Weights of a small image colorization model: 32-pixel images, 23.7 epochs.
Rows from block 2 of a small image colorization model, named by matrix and row number. Rows with one number belong to one channel. Each number is 128 + 32 x the weight over its row's rms, rounded and kept within 0 to 255. All counts start at 0. Numbers have three digits each.
Before each channel's rows are labels from the 100 images, of 14848, where the channel reaches its highest value: "peak on" is the class under the peak. Only what is clearly more common there than usual is listed. The data: made-up road signs on poles. In brackets: how many of the 100.
# convs0: first 3x3 conv (model.enc.1.0.convs.0.weight, 128x128x3x3, each kernel summed), inputs 0-63
# convs1: second 3x3 conv (model.enc.1.0.convs.1.weight, 128x128x3x3, transposed, each kernel summed), outputs 0-63

peak on: face (83)
convs0.89:155127105164108133129111184141136149134176048104096120138153128151137144135091157081146153153121101061101108143156079115151102098128063122131097138182130163135142165124146151100116099153135158
convs1.89:105147092089086103109144091169153161104134131208127154077137164181166188111161128175173133146212092125066144145053110137077105139176122127121112135153157148108128071109190100158202164119145128

peak on: symbol (62)
convs0.24:098121143130141098121157147077092151181174091076154071172130140124083103164120104144117202093114123076110179076172099111074109073132146114087156143120080102137091130145171154076109143154164078
convs1.24:104136118102115094132123170146095122099125073097135145158116140121143152106147089154147127160178130182105130184113104058127173145122110194114111155145133183103130109075123120143160106132101125

peak on: backdrop (66)
convs0.18:130156116137086075140058091168162141088108105142179117142108108210157084120044057165123142129125156124053119214151106088168131173122115108148129134127129154138136068171106109100161111153168054
convs1.18:142130131086085137160177104207133119141104096072184124124087086160137156126074100118122131148196124098190157096124182102128090144096075110111118139155124139140103060142126135150133061179127199

peak on: face (99)
convs0.34:172110146152142132188086151127190169100090092124119138148124090070153145124119125139139087129133051159104110081123099113130115174086151116196130146197159149119129113200144150129127187107131160
convs1.34:186146122193125148155140113127096171147110139096128128196153164121160105138095187163125080153179127132126180116086081177118136097127123108122132149163123164128181137125110126109081109118098150

peak on: rim (35)
convs0.69:150130048168145145131114112103145128101141088079155136083118084128083231101092127119170191156088122126148179114108128111119087132087125104118130099168110104106102132089104151087154145128053130
convs1.69:118125174097134073155144135194167097067130202149083164201084097107138128036154113100099119115056124093191129146137143129203150132141137104114157151078145169098093147148120115072126076132123126

peak on: symbol (46)
convs0.116:101136096129141116062089093059116116119132134060148166135080068136134130160167128129165207101050084082150130145124140141125108118124157143085160083162128158157108168178130133118187096102151147
convs1.116:164099092074179140173147176089099132135085151149104117114121103100162152090172053066093097158188109162125104139106119125170111155145140161130150093118107110078165181098121156129169109163104113

peak on: symbol (31)
convs0.41:122126096162187172092129142124097154058105137099121112111183121151139065116148103172099154071182116099112152112143191123081098100129148136110137072176128114119134156140082097075105164163076151
convs1.41:100171127121114143085148135125153103134106161139120114149203096044180129131104169120151141101127093137118132096119139255128196097153087146081164151157119104149099134116128112120142183057117145

peak on: face (98)
convs0.28:078111137143143139125119124182154177105123086080080136111107135108122105154115074138106127170082062094059102222156156169125096145140128112137144119098129140074117196103122141136095137136108159
convs1.28:199132148102133131202134102098109085147152164143142091080115132120161140107133142173110141129194161137106156067119110119132098115116137061135123134128124101134167101116147175169158103102108111

peak on: symbol (37)
convs0.91:132083137125160170114128121152103127156081064151134117122084128078075066138094116165179158075099141045135152129099081108144148094166163159146088105157132206121120094117116111130147112151128167
convs1.91:088108082159119061128110124132139120096133156115160102102135125096077151193147160053139090146137163076122109129139139128055180190112081195139088170141124103123128122132096124177123108087131074

peak on: backdrop (59); symbol (28)
convs0.60:137155134106142123174153130128097111135133117130102068172138171176080121113117119115099055146116136115128178105152117073120118161069134162091146163084149128159075129139132154067120102087151100
convs1.60:113165175095104116086149146063166122092113165111071153121106100131186109117048099142165143135095068139140086170103137157126158087147155117167083156148106143130165087150132163126104116138195105

peak on: backdrop (68)
convs0.38:108098085178149056134174135128116140131172053217085147099108096080117105138118131164089098087156114128118150118102174098158122099120161132110108149154135152107115165101104100152127123116128093
convs1.38:185120169094118134110102115117072118097102121142193135137142130111134092095142144086126131142079134096126084133129105116174104153074148124227145149110081139181048057161134102113052168042229106

peak on: rim (69)
convs0.85:101065111123135106141122137096122115128099113060137115101112100143154127206151132155105174151101147070120140171101148165163189104157089147146149133139177100134145114113113066104052174120090075
convs1.85:123086158105139082125061117134120146171168094145126157154096152146100170109196126073054168123145162175115074137156089101154090174128148134105150114095071175150186128147147076147145108120177096

peak on: face (79)
convs0.42:135140126127084094088129133153144175143129085111115148153154176175130169103097062138173047148121118142169168172179064167111116154162117124144144099098154155130136146147117108078110182146141134
convs1.42:169176132124135173216118083106083104084132171112145128157130086112067107145097097212164118111160119170144078112141116099129119124170152100111103174105155181099157117163117190096136153099161207

peak on: symbol (83)
convs0.43:127130140201093113210113155136162127138115123151116143170107126141176111175152108077046097121055106123119133102172106113096128095125121128178128149124122142106099141115165126170092079140117149
convs1.43:122144091096131122097126128085109241168169059149161173122131148101125136127148148135147151097174116136113105130121132102129170098108145146161180142155140109142140115117201130144096124135141085

peak on: symbol (55)
convs0.14:074151125110098123146126134115149154160151034137098165121113124114140097129097118158164127186112136097085108085110137172180139110102126133050151081141156168100091110082146130113109169117113077
convs1.14:138089154091112097067156107096098037125094155090126087061154150145098123198087153135151087132169090160163119128127200123094137164149116096142119169111090169114121098151140091099130088154090165

peak on: symbol (83)
convs0.109:130100122125131116093165122117107121149135064116179062127128084114133109153151178149097137177150156120056107078152108128108156122090104109117105131153122163096121110081131080158141122241148095
convs1.109:111121168139103151146095128143080046126119166137167185119116153157090115068140139094162115108126077112131104153143129145105099105139096114113141131138123141136115088118111099089156118176130106

peak on: face (99)
convs0.99:111114089164129071113140128140151150042129111107101105140162107162102113150158103088171151112133090167183141105158160100098098097117115172094177112146171140109138136079114117113088172110087140
convs1.99:210149120108124186143137145091134123138181193108179085120084161112104115088114090143102076164197116163083144072147136092169137128160134134048136146136155101120136213097138144100163163139177149

peak on: symbol (49)
convs0.86:146160173080109099137147127082104142130135080138133109164196113068097112130134151151117123090137112132110159130116133172160089116148087101119122173133158142123118128116075133170131137133163085
convs1.86:105110040088145102108157081144109095123092119117120113063138095156144133133179109131117114150155144179117132095099130114138109131106154079117079069114128178141096115109095088111126132130158115

peak on: symbol (51)
convs0.106:141159070131086113137123162115179137157097132215168151151145105094103157153109110111075137116109123195141107114130142062134138130080141093085181123156153102123097140100156163121084100145084162
convs1.106:124098151106144100083110114129144098109127144152160154100105111097133083147089096165154155132084143160129125151117185204186125105148185097106137123062160090144081067130116103137112097130137055

peak on: symbol (91)
convs0.62:163149184107117174125150153115147131089098171057066155111107131126123103132112163130156133123139133120132185134115155093167118101089162104150097138094153046099135087156111158153117116108099177
convs1.62:083110107105143138129190145124148137158185134165182127128162163069137125121156096110092174137129138142178097156111167182131096139108143157082222173134098141118138123147127112161130247093145123

peak on: symbol (31)
convs0.2:106155122151156142119168100131151131074104179082107119126114136149123192128119050134206166124130126131119105220165097110097130137085137103201113160139100159132102078139140111125128110172129074
convs1.2:200096148081138115080097125156116060113148013171116126107133083099163114127135136093123106163158163129120174059178124141081135147125146110084127107131126112162138065119158120128238130127078101

peak on: rim (33)
convs0.5:063138103090166169112148124094155082139155127107070167093193140193124167081107136130173072147078154178183177137109169146134112131101114104117097147128152107125127107162130117055096148076131111
convs1.5:156133135141162125138143123101091153093104113079160161161106116116166120139074187148117112088087151097143120185044160130105189153106118129220110152122127126164152044130132172131116166192113144

peak on: rim (69)
convs0.107:103111089129170118090098125066164132096164052140127125119131118073100131142169091149103135122199136087134155087151142103107100149152094208143102117161097158107127142103211109086097099101126059
convs1.107:112125134065153127111161070101129166132122060197129114093191173125119123143098140140135129115104121181101130115088118174205073123167140094114105141102160125172073061081149161109135159141128120

peak on: symbol (55)
convs0.51:152186107213140149194101113128131119125080136122114105155134108081112096178173103088116124107133124124160125097114122122075121164101096099074135136093120102132231104151193107100096128066139145
convs1.51:102189130171096141117136115118112200155106085120135147065144143118117122155111122136189099159087094164132076120135117180137163071118127192074162166190145102123101170116119152105098147135125121

peak on: rim (88)
convs0.44:163144122074105126095096112097110134101149125151129090092124135152203114146068111128145119099146150143126123144139110125165151146132105148171111082155118109100114084100090098087137144091153063
convs1.44:083120129160101094156130092125126118082092196128130086162114149097149091157119123106159084136088136191121111079165131156130145112130109144111126152161106159075122195126098150166102089124114169

peak on: rim (46)
convs0.8:105134149186110118095132134088098125078123074140153150119172154098110206136087186109142189161112113115121106053132172131116129139116076127103116092120102092100114103115075153050097095122103092
convs1.8:119120126056113110199140129144132144104148182138162118120069113117115123184108137215115114061112122186173110152131100111112057075105161139138092189111130067132064124111125162134109192175132149

peak on: symbol (44)
convs0.39:102120143135083092150164113104086098149088053114144085129119099169166142181149131144132163105232115105103104133116138133143106151127084167114129135198153151094169102148054097115135146214066101
convs1.39:132133123090152126098119129156130138128121122108090105079179148155098051136128123164160103127133118255119155111109157166107131166128104134142103140186084129076127112114107148114119202115100143

peak on: backdrop (60)
convs0.17:114116150124161113113132155150165162133154122155130106093135112099123156100107191108138118143175206122101251120137153086096107127134115085064143109138119117111105157162164157170079124083099055
convs1.17:089146106123135154119099157089110123126132133058126123158127135161156123136147145141083106131111080090152066135115175164140151092153132084108191140175143191104106057093141163118083198089144159

peak on: backdrop (72)
convs0.82:088108167098141139118074072141111124111125124123145130122175128116089115133185141054112128114104120141147166154131182111136159145115107143159095061102173083110168154122106062116109150195088182
convs1.82:084137166117112134127100183097140123121072136103139175147152115128088134096109118177061137132141109132145074139131080122148129103107183110105058134163062147115156187129167132108121178077212124

peak on: symbol (36)
convs0.32:146142111151144141124144122177149072152133065125188083189105112121159115122135162157089186119108094183122154159095116125116075124088159088138113070169144083161151098106127125148118120124151077
convs1.32:108062131162146134177118153157179172182095111161146144134141143149089163186100159128183090082099143117185096124109195110125107118147098129125126072135169137138154166123143154121081126114086138

peak on: rim (47)
convs0.13:187131131099078085101082121148146115144127089125111142158093045134121114108089077143164162137140108122089078128168087124117124156119073156105096140152187140143110116148127102133149118149197140
convs1.13:138101075108149109143104125124073126132119121069181146176062139106138154108138188147162149119088087149121140054179130139153122100102073102124159127158113123135153153133131146099161059104140125

peak on: rim (40)
convs0.100:093204150127093099143101139064112186113152114104164116186108139178090123136101151103120063102133162159216202093155121103146143092161137125150139190146189126148127161165080123128111123145123112
convs1.100:179197194138166155098120147123121115141168142128157170210080110124122136099137136153115122092202124115135213122168156120155132163219143160110138150039130127104141152136143167143117122144129129

peak on: symbol (36)
convs0.49:144116143098163160111107085170173082082116133131147132108121118111152080215134172107123217120055136159061129118135082141100139159106161127117177155158136127111110090136139122152112130136141136
convs1.49:155109129100155139112140153093059100108122127099172137064109124161121119154077121105073076069151121164186137140113131157139067062120096144110143128081121100148156068143141152125088139192168087

peak on: symbol (85)
convs0.68:112191203146145150081093104126139135116105142106105147193063128092096110121142114065127121097075082105112150163147165151104102135169126181109115137131074056180101158140151107169115141146104103
convs1.68:138092117112141101165120128149142119141099140089113119102167166158114146102160211174093080116122133140083081123147123054106127146100125084122112129093083161141116108071142155134175095074172143

peak on: symbol (82)
convs0.40:158127201164169176106119143165093097120098192106108128155109088125089136164145127104135139083143096153129117137116109131144134165090127139123146114084141094138114121139126119131116112143089208
convs1.40:103141080112071074120135192157148154161140095096152089090083125112091141070161113062106089149179163135108075130120117184127148131076145131123098106251077216102138109120130131157129103154132103

peak on: rim (34)
convs0.16:150099139128097151161070165165151107138152122208084107110135143141130107127133163129128150103142144120071105136119100128121114182173135199126107142103140117149085119089151152075122135099169078
convs1.16:094139143098111162142156165130087136089088123237137125154170132082097144159141134147092114102095157145157132164101147147153141116200138145134093163115151108119138107102085123129101081137113150

peak on: backdrop (62)
convs0.4:096098166147126133182138125112096129106139085145118130128196120120109076112148170072126147109098099156127126081136111160082090147092060088168096094108098139095098091124093092107095114124126081
convs1.4:139157108137110148110097181108203156127102122116090111151130112130133153139132068052196126131162090128159133135135184143185080139119093137192120119126140165130094171116178132147098111140144108

peak on: backdrop (73)
convs0.52:121117142073132142112162083092122087135075150091101140116161173133096075164099084142120173089068110147155163130142120113150036125113139144136100105076145139145131112117067124179074086102098159
convs1.52:089147144114086082107112133147161182143194085115162084102130108151157108153135112131124134136154129183176094149107120113134120122132122145137155164174125131113130128157124113062100161115130094

peak on: face (82)
convs0.27:082120148138132112136159129126124162078151098107116122109083068154159219106129084073152124209194151110105137141079132135135122133099154141057113096110079090108129182116090141100119181148129088
convs1.27:187116141103131135139188125182144092121159195153146101180156138150098173140162153200157174121094116176113121123151149112164112111152137119159154103118165142145106147154137108101135161150150196

peak on: face (85)
convs0.59:097178065125127111123157124096091125177113101128096125137115166135121158134165112106139131073155105132130094110154136173185111163120188107176171178182148120090122147088081111077195138142148080
convs1.59:157184214063092125168126147102151102075123091169090083143129131154143175066150151174124141141107083139095143157165128102120118095092155110163129108166130130172133140145113184141127148121114164

peak on: symbol (69)
convs0.19:114128132125083172096078113111134117126099137070101149095081106094142084175115101101138114174124149141128061145120153121120131134059154128124124142100123099128141100083174114108141137127185181
convs1.19:173107127122168119099154145101113121180134203097136166146154162151138189169159199146092179127136169146113173156141122101098147086119143106109135114125121088162151096122175121152119126179097140

peak on: symbol (25)
convs0.56:065154107109192078136195118152083162136126087158168097149144152071161098105176174136123111115135107127091144104109093172118115148136062094147102115143141109134093102058092132148106165101140125
convs1.56:082116160136093186132085178154161093152150108098194116079178079112061124081074110112137120088118134093124115140132218150113143106132149120110147150104105107150144145193113119068132101145118129

peak on: rim (81)
convs0.108:176120112192127077167124134118167132068080092131104139157150131163114102115136064121069110104154107059149143211125135169125125110113141114103130108109130074109116122105098143113201130154120097
convs1.108:078119117195113121161120202150138162155089113127068077207177113128148167107089125164118155178082155150085168106212115125138104070145118153072147117160100122100118212106110068126160094081125130

peak on: rim (91)
convs0.73:109138081156133103149129094151070134122179082144116050136080106110118129136122082070152128165114130073070120076165081130130098110166156131085105088138126119106138093078200093122126173105182079
convs1.73:117124117160139196129142134118127170120131041117119165112154109108140151111147117054101122122083091095129121086101094098129160154160117073140158110139066147114175057155090107160120093132084086

peak on: symbol (72)
convs0.103:101139117141155136125221132127111129109141096125086153183130119042138123138178178056156162061171093126100107113142155111137169077126156105134083121171105128160135178137131164199144146153109129
convs1.103:190108163115145103074124112077169103146146124128114176140148133200155078131178141148098103116119145204160150136144137107116153147135104157144210126137142090105193133110128104144167096159164193

peak on: symbol (47)
convs0.37:136180111118098113110109120102120116182166150109090186096133079104099145112088147140112153101109107187193118084072144114165149096132191191075135120166158078102105141136168154181129155120106143
convs1.37:099130137158161094172068089127112099129089101176195112144108142078122152112172092171137114107134148156147084101129110106154121180164132153182145163077144183137115138135101115175101101108133112

peak on: face (85)
convs0.110:084121076143120097097139089121090165152161157102142120113124125125134113109156154103170136131112064110066139197108120121107119158132139183209113138099154110134084124150098115152114131129140126
convs1.110:186151105206128176174091150101133062138111057172118164158136098133145112160153106087128100145134097147135097123156171113162127144176077094172122123140077121110152066124131138120151086104138185

peak on: rim (42)
convs0.74:157101142180120142141150172156138123113170123151145097128101175131143075113042188109132081218170109105163151137113141102128104110220103087150146102108105184128112160058131119111152125146115111
convs1.74:098179101122137101100140154126124161147116089140048165110179128093154151117151130119153137117139101072153076108147189177109126094106126130102159160129068111107125101130121197088152136072094097

peak on: face (82)
convs0.26:098091143127167150098132123068151158101085168103070133140149095091147108146061219145136106109124097146097167163120124174086093111123086091122121150102079197123134176118152114160137120123098169
convs1.26:173146125127148150156127146074134153157110106153161098153093170082174136161200183112166116128116166149157136104108132110102180165160127105121158098147116124163137111063149167125189085139105047

peak on: backdrop (69)
convs0.123:177121128187120100160072133105145168153165160143175140108110114088109155132104065133124148061125153057136107143143123081062080117079103126091075152145107124116143152162126195177113157173125149
convs1.123:120133097139124071145177094148085139126141092144092121116101174103110141122148076145109107107143184137089187121081127092134078127109122125183148094102089134071180096059091090082191112053158100

peak on: symbol (36)
convs0.71:095114155106104149101135158144129123050140155104100131085129132169123088087150099142135119080160146089129177140107071160114113064094171089098110104183122072113145111129184170103124150119120181
convs1.71:142066088087160150111156112111050157120130143142176169112113101111176168177101163059118161120130097130027143132099105127165209160157126163163112147161132131152126159065076112108160140107073100

peak on: face (84)
convs0.33:112099147155124099106083052136126142090129041123131130161170094125111188105160121121197156113140178122137099119126133162112089115136122059075146089130096117108123107129129084117183176100190134
convs1.33:123127142098141160122096135125153128109084078090120114158147096115122192114155112116063171127093091116114170157156073136185128108090127129137145103111149122092128139199120099160122061159028118

peak on: backdrop (71)
convs0.119:151105146130113141173133127095116120144165129101120090098118106136175180185054025111192068101117078128113106132051118106090143106141101139109164157134141156128133103068098107143118127153074112
convs1.119:107117122132180059145094133202255140140129165152086118141150177188121117145101104081132121115095093087143134164155176161103116119096116102151140140110083086116146132106145100130077197131140159

peak on: symbol (77)
convs0.87:186138129141112147161113091087098124122105089169192155148108204176163131108149144145129128095074120121086159127100130104123136098127118167134083142135118154117104100108132186108176167154097079
convs1.87:082110100123128110119101140132088111109156143187103129139123122130083121110107071129124158114188174099067097100056145093151153165117159124155063089064103153142122154150088097127084101103090103

peak on: symbol (31)
convs0.3:060149124092138077081167107142081116088106166120193154151120146093171157096082170071199148164121153186119110215136156162125134109142127086190143139116144097111106111137109125179068111117108179
convs1.3:182123075130110132116126111072099150094111100089120059093097076105129124084169166063130159107220161126104103025114114074123109120111140159111118062120182133113140161082113106125168133079122068

peak on: symbol (57)
convs0.11:177143101115123116106133139120134128160127086141154159129103129133108121093121091136122127187048146137126106146154118157212105103130150090177116156117157137102130120122176198171141160131143159
convs1.11:207182156123122112139106162124105141122078171154111160153127081083183128062144141104173163064185179166117132103146125078170144129080147151113126150143153200162137110160138131144170101136163154

peak on: face (78)
convs0.75:105106185135150140110145137137113097152156071114091146179099156128091128101096119123144115167124126185154108090105102142136173184142125137142127145130137180090153178185105151132099114144138131
convs1.75:149166113136121175147137095078131186124112185055145126114086124126097060141133140197141100106110151147195131081153123086086159087174120098116162136103140158180096102108142118131101175190172111

peak on: backdrop (71)
convs0.92:163107082133130117153181115135167137146098094117067101160158114133165155096155160143066111096140101194145097103129137132091133084083088127129153116123151171111104097078134136077172094146129047
convs1.92:082123123131129112107129130176137158094183082144106142088091056167082082156078146125197174134142134144151163098181154137142121121175158175106037089114105097103123121182224112124127191208149138

peak on: face (80)
convs0.98:095191078139103180166146167096173166108149135102131154093113147130110054136132146070144137120089070172115139111150131140127155128148118178053135126163098101105101110123196124153054146135118130
convs1.98:147118107157131146084159104116155180134183122125189170153139157159092083157115134152203151145175164138116108101138112087135098162141116147130135147047157093147101091120169121061125123146146143

peak on: rim (78)
convs0.55:140122146132123059129105133103122153171149096159106099129095171120163169151110157147101151164111130107089119139152104125127108103112102094107089104129138148080109122097099186071158152112149070
convs1.55:061109141187098048096091148097125089110146124123124073116167149105127094118131139139140126119064105154095127116150143110114121114145063115101146115139107136076085126121037089135110078121097121

peak on: face (96)
convs0.35:109156082174155164147088090164129112101127119060156130180116086100121141162105159082157147140061104118137152092153135138103191144113113118155176152111148143104115078102151084085093195142106166
convs1.35:202133142147141166139129163104142116072148197121136092135130081150129095141080172124146131141233201127145144156110132102101118182152129120144147115122133148179146127176175112122120151139084133

peak on: rim (46)
convs0.36:098106103131136099178138078140156118144161177151112086144120134151130160127161135142159090155078109083102138107155146092108161161120058094109107128117183211134143095073126147097141133109146070
convs1.36:110148152098132096118136120182129068088130214162073108112122121132120130127130099156103088118073109124129130148084185082114095179122118084142131142168114162137088143108019155124114127165116111

peak on: face (76)
convs0.114:116140129140087113097101124098145149095147141125128126128065127153099201158163149120126132134119117163161092095073144112072141150146110121103132167173173094094157083076148125125114117058145080
convs1.114:110093197102161095114131169089154113147089177146169117095169112143107104165165120191143113120087182099237181128127096153128110148103093113145147156119125168185133153114111199144101142143090106

peak on: symbol (57)
convs0.46:108141071111128130142072107103148201133116162122133113083120118107175087147174114134119165129183128113106131097103169170159104091131088152111156130119146092138130115155114159139118180146122114
convs1.46:093097142103139134084167115168151070158146163081140135140171128114156189074083100111113144156045114173160120127109106150121106119129127123177068110170138130118113128108128143072160125078145088

peak on: symbol (50)
convs0.115:162121136127118184116110159091100125179101161121107120087096118086158138117073075143084157152099060164115154088128121166156145136124127143138099104110095163133117114102147114208190128220129148
convs1.115:084154117105094083108164144171148124121119126131205114130117167138126138149142122125170138121143133162113087134126089051171116075152119114137120104100178141099127161121120150161077090115129138

peak on: symbol (50)
convs0.84:134135077229155150121092162107143161127084163118122161084128162108177109107121134144112116148104160171167178094128121160085173110108191175088116093120128142138121110110146151182134136096162117
convs1.84:139096131104117153136109201129093090084109167155082092158152097163140162076218163154115153050117166100116096145060111081140144114116116132145182074126170119141100138145083068161107110142159089

peak on: backdrop (93)
convs0.47:064111126150110111125154025106115138135146136162147073135124145139090108102137173111091108137097163093094160071098123090140160157136117162073166109144138124127138084081118097129084105124127073
convs1.47:164084177152085149095099171136122091093104103110144095132112179126108118140122116195178104105061103104062126134176109126156143121132144062120113131112142122098082150109094113099117170100161114

peak on: symbol (49)
convs0.94:146154103171114168138147120117151122107127109140158113143164148132075074139133099101113183134116116058108109063120107092127118091152099115094086103157147149118085144194086082143143130145107141
convs1.94:156109115165116131079135142115154140119128165133185090170152141158136099101144138124166106158192174127151112157125107163108171142141165149108127145111129134130146100121153065132212122089117093

peak on: symbol (50)
convs0.76:079144115108132116142193152106203121097105107117117166175161096146174125138089116129164134116109124141088127098080121210097120085120074179154162151122091113174143133086097117128135153127173112
convs1.76:197124115109129135197157096065114115159106117127063094105157157104134107096114178100072098062171070109209118147149092079141145108138128070118143142131128133095135122124178180111159158158070134

peak on: symbol (39)
convs0.101:096174125103128092107144142139114118130056080089170178163087093166137133123166179159079156144157159166134094127115172124104103165103112146084098106077084090117139098086138170098155099097139102
convs1.101:119145175108111165183112092180082116081097091160111125140138138138136097123056112141121094113099046094149128131140097108089099083168174147143167167113175142166101134200139127079146123106110147

peak on: symbol (63)
convs0.53:060189078166175163136120130107122141090121194070113131095147111176130108122124138091167158033175128114149085161114124106118092085144126091118164140081126108109135092116135140131079098102102147
convs1.53:116045088119147092077144134159129115160107087193141170096136179100130125127140101103224114140121114095146178091089141123117147234150133177142103119140080096138105159104104158074151131077114109

peak on: symbol (33)
convs0.29:131123167158136086218174123075091119112142112190189164168095171054156183115122061133100170096102200182117102128130108109102100080139135106122155094106088114083160094105138142078103139131168118
convs1.29:102088120109112107102151113141154173152148054149085109147094096164104220110152093108127192145105114116133124107163121091118082115089127161183131120110145117072137112225098136128106155101118101

peak on: face (93)
convs0.48:097137120102124161145152176113141114127131087187167172140151151098153120136120124155049091144080139162132138106152170089143185163153094130118094151114113171193154129092126113094130124130090094
convs1.48:133128112139168107071104134080138142134109179080080138129153115092131117130125088125068125093091074116116111099103110092092147161116161082143102109134163173120133146131082084185064123136138164

peak on: backdrop (69)
convs0.63:130116084110079122112137178114104146146141073163101135067150121096116093172152120177124160123070113139135078074102077122131090162103092111083087153129133073076113077094104136085077160132131098
convs1.63:133138149153109127106151137124183131080103184122117115124129043115151112088076109132139163099117189124142177128077106224150122117103123131117093119094128160108111157151068113141092115124121115

peak on: rim (55)
convs0.7:128079139168064118202138099093165144116173115140123152112132109140069075122158185099102105104120138106138155141083122117141160089106132157116135151124133127095124128140155131079149108094136074
convs1.7:129119070136152085145132095091074097143103158154126116118142197097141123159157126200146135089135144182129115117255094110129152173143111164092084129155117109096106150143098190185171118143097197